config = dict(
    model='image classifier',
    crop_scale_min=1,
    num_classes=12,
    activation='relu',
    channel_attention='se',
    depths=[4, 4, 4],
    kernel_size=3,
    loss='binary_cross_entropy',
    optimizer='muon',
    nesterov=False,
    adamw_lr_other_params=0.0015,
    batch_size=128,
    lr_schedule='cosine',
)
Rows from block 2 of a small image classifier, named by matrix and row number. Rows with one number belong to one channel. Each number is 128 + 24 x the weight over its row's rms, rounded and kept within 0 to 255. All counts start at 0. Numbers have three digits each.
After each channel's rows are labels from the 100 images, of 14976, where the channel reaches its highest value: "responds to" is what is common among them. Only what is clearly more common there than usual is listed. The data: flat shapes of many kinds, plain or patterned, on busy backdrops. In brackets: how many of the 100.
# convs0: first 3x3 conv (model.blocks.2.convs.0.weight, 96x96x3x3, each kernel summed), inputs 0-95
# convs1: second 3x3 conv (model.blocks.2.convs.1.weight, 96x96x3x3, transposed, each kernel summed), outputs 0-95

convs0.1:102127090113117148152105110133151097108153115084073097089124116110130116101084089139139139118112093176125120153130114139174143128128140168104120124146111117129156116151115058118128131155171138075155091134146117122120152093112142111114106140129131136138119072146127118113145090106124116108
convs1.1:096143127125163111131161147113106112169095112122164162170117155184108146149114150107117093132175111146112130137117145108118141119111151103121182141117112106139139127162159125151130145184184152138130096123145132125145126113148111123160083129148136168079170092143108096123128136117135110121
responds to: red shape (92); its colour: red (51)

convs0.75:121139131125164137137140112141153099124107108075146070137120073132077146122126122141144121137105114162142150137058127140127117132149122134169127097087099090151147124148128103088110160151123102129161141107133134122100134093132096157136120102158159124094126078111111106167131113104105144120
convs1.75:112088111123089090149101120141119124138166126149126147130144099142116145105129086094143119148088089121081139151169134134132150135156141131120104115106112132147137169162121131121094148107161165091107075070096090108124132119103130161152113103168147136137110111125124142132174127114136116171
responds to: red shape (68); its colour: red (30)

convs0.63:179122154121104165098131091138167124113151146107149138083115086126117121111111123137122116132133143135112142133137147156172126140132111160130121143114103187134160074071149163122167148120134144159143114133177165086128161107153135160114158118130143118148108126118128068154129130116109111119
convs1.63:143120107109122145123082075139134087124138139147090134151112119132150170105142116173166128182153139123126122139108099150105113118185127127135102127110116114086141135100165129094159159087128123094123161155114157153074119133084097128131119110169133107109125143135139173126126112143161124122
responds to: blue shape (77); frame (32)

convs0.62:095112123119168115150147100143149131111137150117098092133186126126117090121162101108169099104143158141123130131128132096114141132115157178110138110115138126109142177109111115123173140153195176146115178143170154156114164131131121131123102102156118129128128104111131139110145134150126130183
convs1.62:130084108107110128124160110141156108144117144116147118148147137122125096124168148123138123111183107125113146102097123103136133125100158116125152101100119091091123138164175130123191134121200158127124081121181138069120133127149142155091129145128128155141134144141150129100115118148159108103
responds to: red shape (100); its colour: red (46)

convs0.86:090145128123109115162103140122102110118170132195115106083109131122123132157135133146161143149082119110161160108145115134113121090127129089173141134099146107099129143154148119150126127099141144138107112145129107151127152112137144097131172109122126128134155139147137166102121035095157130129
convs1.86:130111137082113131145147124136155105124155147133114099168112127104153121168095151116098182131127089168144152136115132123108130131137135153068119133115175146092116118166157116098133170107110106083120114144089109107129110156107146139109118155168122107093113068121135081121128138141139147126
responds to: blue shape (70); its colour: blue (29)

convs0.60:149114153124112149105102129155102104155153150119133148108142142147125120109081086109114103159110111172110111078105132129152120110116165122113134071123095118145153139125134101129109162120153125164170121156149131162142205159139117137111148135125132112132126125120126137134127102049128096105
convs1.60:136141123131144141140162139072147133126130150161109119119116135159140138141095099116156082122091111154109151106133157126094131114164129141124090081136157116129174120124139131108167139117139170150109093163150145097166185141159113140142087086139158130147148138148147124123144181126093152148
responds to: red shape (93); its colour: red (38)

convs0.46:133138170117115136136113138131163173137131127156136093129100104095113156146120138184135120145094102101146169108090123137169101151106103118162128104100172082109104118125166166099133148147125126102085151113119093165139178116134132105113103113171134109125134126183119137129125114132107145144
convs1.46:104111101085133143125121121089114147139131146150163135111172078081120113157125118117138128127112074190146092171153129108100102136163127088130158123126152077129120125157118124125123135143119107127110143107127113158133201101115146116136129154115103137117162105140099135159174139118112115134
responds to: red shape (53)

convs0.87:114129101137149072150132089167166126143156147177112154132137125121149170139133115173120083130119099130098158091122130141135126137133124146131115136130117118125071131123116159116154162114109131110107098124146160098112163138127105140133099140094132134106155207089137099100125085101114108135
convs1.87:103131123113130139147082164137125115146181107129149106157136124159139117160161114113134127101103121150113109103104123122120127149150108073105102126122170102149168105157129098155140162128112114101083153122140153146099179126116159103071140161147101106101115101135137176117103122128152118094
responds to: green shape (66); pink shape (45); its colour: pink (30); its colour: green (25)

convs0.95:129083123093123122127134131145099126129080200154123188121101146158123114100141134111136125172097112154103109087124144124158142100124131100129128136151123094134118135180120120104146160144131112160107119156137093124128205116118071151132109141123119138146122123123143145147102106101097134148
convs1.95:134155130130148131117120128106155132125135150149107065131110120097139084109105138124134133127123111150130105144149138155048112147118111086145136127094132142137129164131134150135166101138164136119139147131108106168181215094148156137131095099120127137114139120143173133126097153129125134166
responds to: teal shape (68); red shape (48); its colour: teal (31)

convs0.81:164149168132145139137105097138112151088151146147125124130183088102125191124141112119169154124124147111086123104098142136142107098162116102097142109106130100095107162154110095144129130106182160130113140160184111119124139136136137140111130139153133117165102128134131182132121122148089145137
convs1.81:124102097133108132148170094114157091153133134122133100132158155097111171140162163130171142080130106126104139134119119116133148144081125122109154098125131140118129123179181127120139136134190158154107099157157135093091132111138143147098120121131149150095110099129128061125155139130140139141
responds to: red shape (65); yellow shape (51); its colour: red (27)

convs0.73:108085137141102176149148138123154137116110075138173085142120096127127117145116119188118084145105130113125106142107136151160094150126109089150140075130163164138159096155123094145107140126126109187145111111169100124111120158144137121162155119162111128128129133136126153146130114093122116145
convs1.73:117086100110141116137123170162126107134150138115149126115151136100111162151126165110138127103050109185147116134117108134084115138151100135126103141136119106111145155152141101093179155145092110138098104111108137142082166106088142142169127121150130123126134136153103140146080133146135098121
responds to: blue shape (74); its colour: blue (27)

convs0.83:121172123147131123100147123124129125081131135123104115129145122148142154120109108139128098140106112123128101151166157107086092170096105144139136148169162198143049132134126164128117115108088119098167132142136142161119143126165137139129109127147127109128106128114116099133127059140092124146
convs1.83:113132146104148099155120156101140109102100133148125134117150108117182161128158106094121105107095125131119179108129122153107109095149173075116138129150150149110139211126111134153139152153070101094109121146120120128139148124115104144125160112150154108113122144150160149084143149123128148107
responds to: yellow shape (48)

convs0.11:091155117118134159135103129140139132174105136054147175125144125152123146076129055168119160130150124135135146113139115100106132146120126099125110153109107163159082162136129153127128121134112140108137142114176125052150109105134121147105109105117152138122110142150121126133151124132108100133
convs1.11:139159141139105161134087149138139111109127165170132100118085082120142120148109103117153132160122085130074098119132099157128098101146113130103173139096151112147145170141102117141105109134090144124107153105143149159174126105130128139158136097195119102124130120137120134152142110086146127155
responds to: white shape (63)

convs0.12:119160142101144116139144092123147176115086191057169137130114103115092106155121128148099111127111134118128139140139105137171126122121115135105132145100134165128128085109137089107113121139114118122165130136203152127139117088120110120120103137115128127136120142127108110085114065148106149129
convs1.12:154127149104128142133119119154153125124123123144101104132107102113116139121120117090138140108126113142123115101152125117127139137090138068130131117105127118076112170125168138140066141143089110114112095089118133120105130142117172172094155115143075179122124169120117139062131085106150113107
responds to: teal shape (45)

convs0.56:063124121119104143147094141151151138149140112064100111098106134158120118116133073101094110095125118136106141134130140143157083126103119121171133117042113108133157103131129098113142136135128093129128095108159128123096162126111158156136138120146098130115157132135135077108113109137125119142
convs1.56:055093119070201139118110141134114126164127124133140109080141173130082124150126152157138150141124146122158153131107151132129101129096099151160125151123139154145138153113134101143172146133119122149113107105137119152110125156135145142122084161092119145134117098131135131086119106139126178129
responds to: blue shape (60)

convs0.8:110157088115175115109124146110108108089115131074128088155163126146077110098177139088120079167116141125110117131119118139102094148086134089137128141114102116148087127112140062113123087146126122132109106117154099076111086129114105117142117115118127130121113103144114148126122128132116123110
convs1.8:109089103105129174157123202099118128131181139147159128115120179161141101112101166109144149109086123103109127133111104137114084136114155138134116101140133143143125148105125137119108144083157168068155129118129164112156163109132157117117109135152143154109122156128138152094134143134133107142
responds to: blue shape (72); its colour: blue (37)

convs0.89:185136148132114111128123124134138142131160145103073081129115161106127123137097147117114127098144124165120139128157121123124107137110121196128136130082132167105129142053105135073141133114096137128125052113153108130099168117120158119120113128141116120125106097113125086141121115112141136136
convs1.89:160115075136174148131137143121140137165137118108138128141129157146145130137140143115156141121157155143154129169091135134124146166096080125165173138101119143110130126139114120184128096147098116111124182110118133127103134065124164145103105121087167096159138115131135173134144097151104141127
responds to: red shape (67)

convs0.58:132113103096124133111112097115084122101112150143142101092152091143094124110132100097191121122102117125108153135107114118126149131136154167093157085090154103115156154169128106105152113153131134131110138118099073070110162121149159096128116143115124152088127156127130115135108144139102109091
convs1.58:111134153120121098098149156122120136158114113104142107129149123147119147079110132133103142148120137134155069113111146156121147147119127124081156082092147125142120128201135152137147116116181088080116117166140110098100141136123127137155130111167139121135092094113126140157137084122119092173
responds to: red shape (79); its colour: red (32)

convs0.27:107143099158118114145138168126147125164116087110115117128103123132119069112102176121159126126115137171144112128138119120148112122122104096165102088180131112158113145176126122127115133136160071162164107101147141126084078101091121115137137121170140119126154119170119135104137107136105117120
convs1.27:104104094104119132136095155132102083158137131127143138155180169148146107140142161098110109115111100117138150144139163124101131147176159098107143155131144142146170133141080116146137130141097161103116097103107079138105109126110127164149151146137135119104171139160155143118177164137148145155
responds to: blue shape (71); red shape (61); its colour: blue (27)

convs0.77:086122124109092143140128102147142127139141115077130108130125109092111161128115033156130115100151114137146132136119144148139087112149134158148134125063172115095143118102130135140138161121138108128131105124161138098125135096111123137132112123166130121105130103146135118129135043107145097136
convs1.77:092115116085191134169135150109115117137128150138113080086154115158094123130125146121152070125156128165131150159089106110109151136132134151174109148085139136131121149119132090132143130129119141096122143165139130135082168122136130142093071163092122139112156126126130133121093154115137147140
responds to: blue shape (91); its colour: blue (35)

convs0.59:111108120135124123126122125140149136165092115094152176101137112165118116099132094143124107143166049087133086151126141151128149130124133131140140126116129149126161144142145107129091109085145119152147141121139068086160137104150155138106126157137111116115085121154131119127066158097131116095
convs1.59:118152156144083139153100106116159106124148128150135089126134114107129078100113106150154142144055151133112120161091131128116147108094120135123107160124138155160101201137124137134105084122116132156134128147114128141115148140131051094132144146133121098173126121143124136144102144093132145124
responds to: white shape (65); its colour: white (35)

convs0.85:152110163125124118113129159122115129175144111121150184164112162144148098143123153117089128109089096131133142136172112122098099129122136156113119133168160100133083143142141165125113122094155132062157178116117089100112092083144127145124134133095116126132142120145127138092102166131110113125
convs1.85:155121143129126128142101142169115083097159097140116103116147143132130135138140138132110124173117112157068114136100134122100107123105111127121144170104158126125134104136111109189137111080110118115111119118150148143132133115131118107109165139169123099140147135153136163176100175074180163156
responds to: white shape (80); its colour: white (26)

convs0.9:123148130125123105128111167082166134113100142139122124149115119162154122121116076110097117155147126173146130165134122119151115126118126127134141115150098185178108104137124101093126165113121124107145146128131147133072167134189160089134128157099144134152085136112119170089119150087132122134
convs1.9:119121129111141129118124122146156120141118145141148122107126138072160136119147102116136101115067102168122118104130150117116169115170087093109133141130167116106100135104122085116155136120081104121104114129172114118128181106078154175112091145104125128133133108161128104088152163095121135151
responds to: teal shape (60)

convs0.41:089125123157083127137181122129142121127145095156139102123134148133108133131130158103126126136056086080142115150090134108114098145133098140150128135175107095110106149091132124166171101106132136133164130110127145124110095122142121134135109110140117143116180142134144055111087130137114119145
convs1.41:137159127114148093159150127085075125149158148143097090114127131090121128150092137110129104152113127138151109119108117134090119145143171139103118137089145102131118148130147142151171173114127141089086159122130086107138178072144127169148130111152141107123171125139148163144129155103147151133
responds to: red shape (53)

convs0.23:110129165139105143121121145116147120153124119230158147140123108109124128128134207131105169136104104095134120130115114143140109144153117083118142150172117184124126149146141113150109126123136120121136185123136125121121083151127113119121143106127134152137134132172127064118145134110130106125
convs1.23:093134134118158138177144148114152087143137161078094141092123142122127128128100184132125122150124140144162136112073152127075115142180163158108103177104134163158122138084105114117113158138117149135122135132120119148112157113108108121152129151108131115118147091157119145167130162094117122144
responds to: white shape (59); its colour: white (25)

convs0.79:129087131117093132135091118124168090146111104153119108105124200135139140118164072131136133123109086151168125119103116135140102141127097169140138108114116115113096140125147141110126121106097099108152128089140100120129143078119193105132120143094160157084141174116143128115116115122145149135
convs1.79:150162132091098117116093102103106113092138135135161144126151128112118108129105075112136130119155049125110102125070115154112148137113131082136131139148164111136141131141137095153152121107130118089136186120137096117127156116135159140150146099152168094111136096143158144169150158132131127129
responds to: red shape (69); its colour: red (25)

convs0.29:114148123165132141135151103101146153137152109095150105150131100109089113172121055136123141093110092117130163185100118121126082144140145147088133138086126159096128173087136132101119141116139134083131081110149116119142119119148140117140110141126120125131127117190113103110096125129129161128
convs1.29:119173149140139127122167141113136115134152158124127103126106162130148142132132084094142114097083091134105070127128092142082099171126148131125127116108128108121132128083131106095123144094046128143115159134131109095161174142105154146115099094121122097121143089127103148149117139138141134133
responds to: teal shape (73); its colour: teal (29)

convs0.67:094116129139146122126135164114161117092158125080105082134096077133097107104081081146107108107124115137099111148131139133135096136108104130126103117089128114102144117102127136105123147154178124097143075118143123119090192109121152131122108143130123138122130121160125125124136057138119093120
convs1.67:054127104133200111109132160133121171136132127112130158140124152152134103183136150130135120148147140124099140147113144112110100135126057148190117150127110171143100131101087095123126116131162102146127110135165131127142131101100138127107097129100132133122116104137107119099122136159144158136
responds to: red shape (96); its colour: red (46)

convs0.91:108087135122120132142105125098113092156152122136111097064147137100139116100120103117107123150106148188132137123186093094148110113131129189104111099094149100113173128118118118114140139110116135141141116086143141135125168165134123104140109125095120132116105108150131125127162171076101108128
convs1.91:158117100152080157125126098125131130119163105147132131158119152103126105120101078142139110104148120120101127096120131146150123138140113087120173114105163134114173095100133121152170128153110117150124118087128161141132099134151120134116179156133083119125151124117143120150093101054160100098
responds to: white shape (59); gear (32)

convs0.69:073089131123107125125139172095113124113050111142117136146151110123111158162131118158112120124113083125126115128124114148128107101108097088091142121160116086139083131160130109157099105114097141130102126094104109113069132098134134111137152119144123107111159166130121157106129123089111122094
convs1.69:106134142120105136125121170131100137151089110147140161124125098109132092133129144132095129092058147178117111137079112109143139134083128126125137124087101101128136106155123115139112130153110139135083158129167107134119169082141134112109171116154139085167153105149108103134116168163117103121
responds to: blue shape (57); yellow shape (46); its colour: blue (25)

convs0.31:140164137154135115127160126147146158174144110107139106099149148143170111145107171183174109181123142120126112120136149124148137139099118141158142132115136174127147129168166129104158151128148143137113160178162122143135138119116153141133133153156121144137105148142139204133114179125143125159
convs1.31:134114107140147111132132093136146089150145116130104085168157168100102136132175194084183127082125120130116145122114121121106088081115128106101123148135141156111139162163155118144140164111163153147148121134140095132113136126129147152140108123136122124110131124171148079096144174125136133141
responds to: red shape (62)

convs0.51:105149114160109122094083140093129122076111154154119114134138153168159115134126112096143115104139100162123132127144125080175147130133127125097143131143075147148161158150129114114116141094119129090139128140117151132087205159172194104136143119128119149100125140102130125126115123118131130111
convs1.51:112104144097169134120102136114144124138138128106141153130119180139122138142171097119158096134093139192102147112116131106123145130114087099133130124147159123114100126123126122152148172136103122093102122147155128123108185118065175173135116168111127130130113128128108113061139122117118117094
responds to: red shape (66); teal shape (46); its colour: teal (25)

convs0.13:175122159115123188137097108117129127126135136105118108114095133131095072104127093115154126142092105112105119150127110118169138120123153118140139099110158076110133130100155142178147145118123120125086126137101092135130188078122171119102102102158134111147143128173106090129112142119121127128
convs1.13:119077104099156129151073163136166121141153140115129127162165164135151121129157096133133123126108108151137118136142147135119104156128106098112131097149144105113153119137113095120152121148116126122109107113155132138074193106072113136114116176121128128125087086125124120148139080123107078101
responds to: yellow shape (61); blue shape (58); its colour: yellow (31)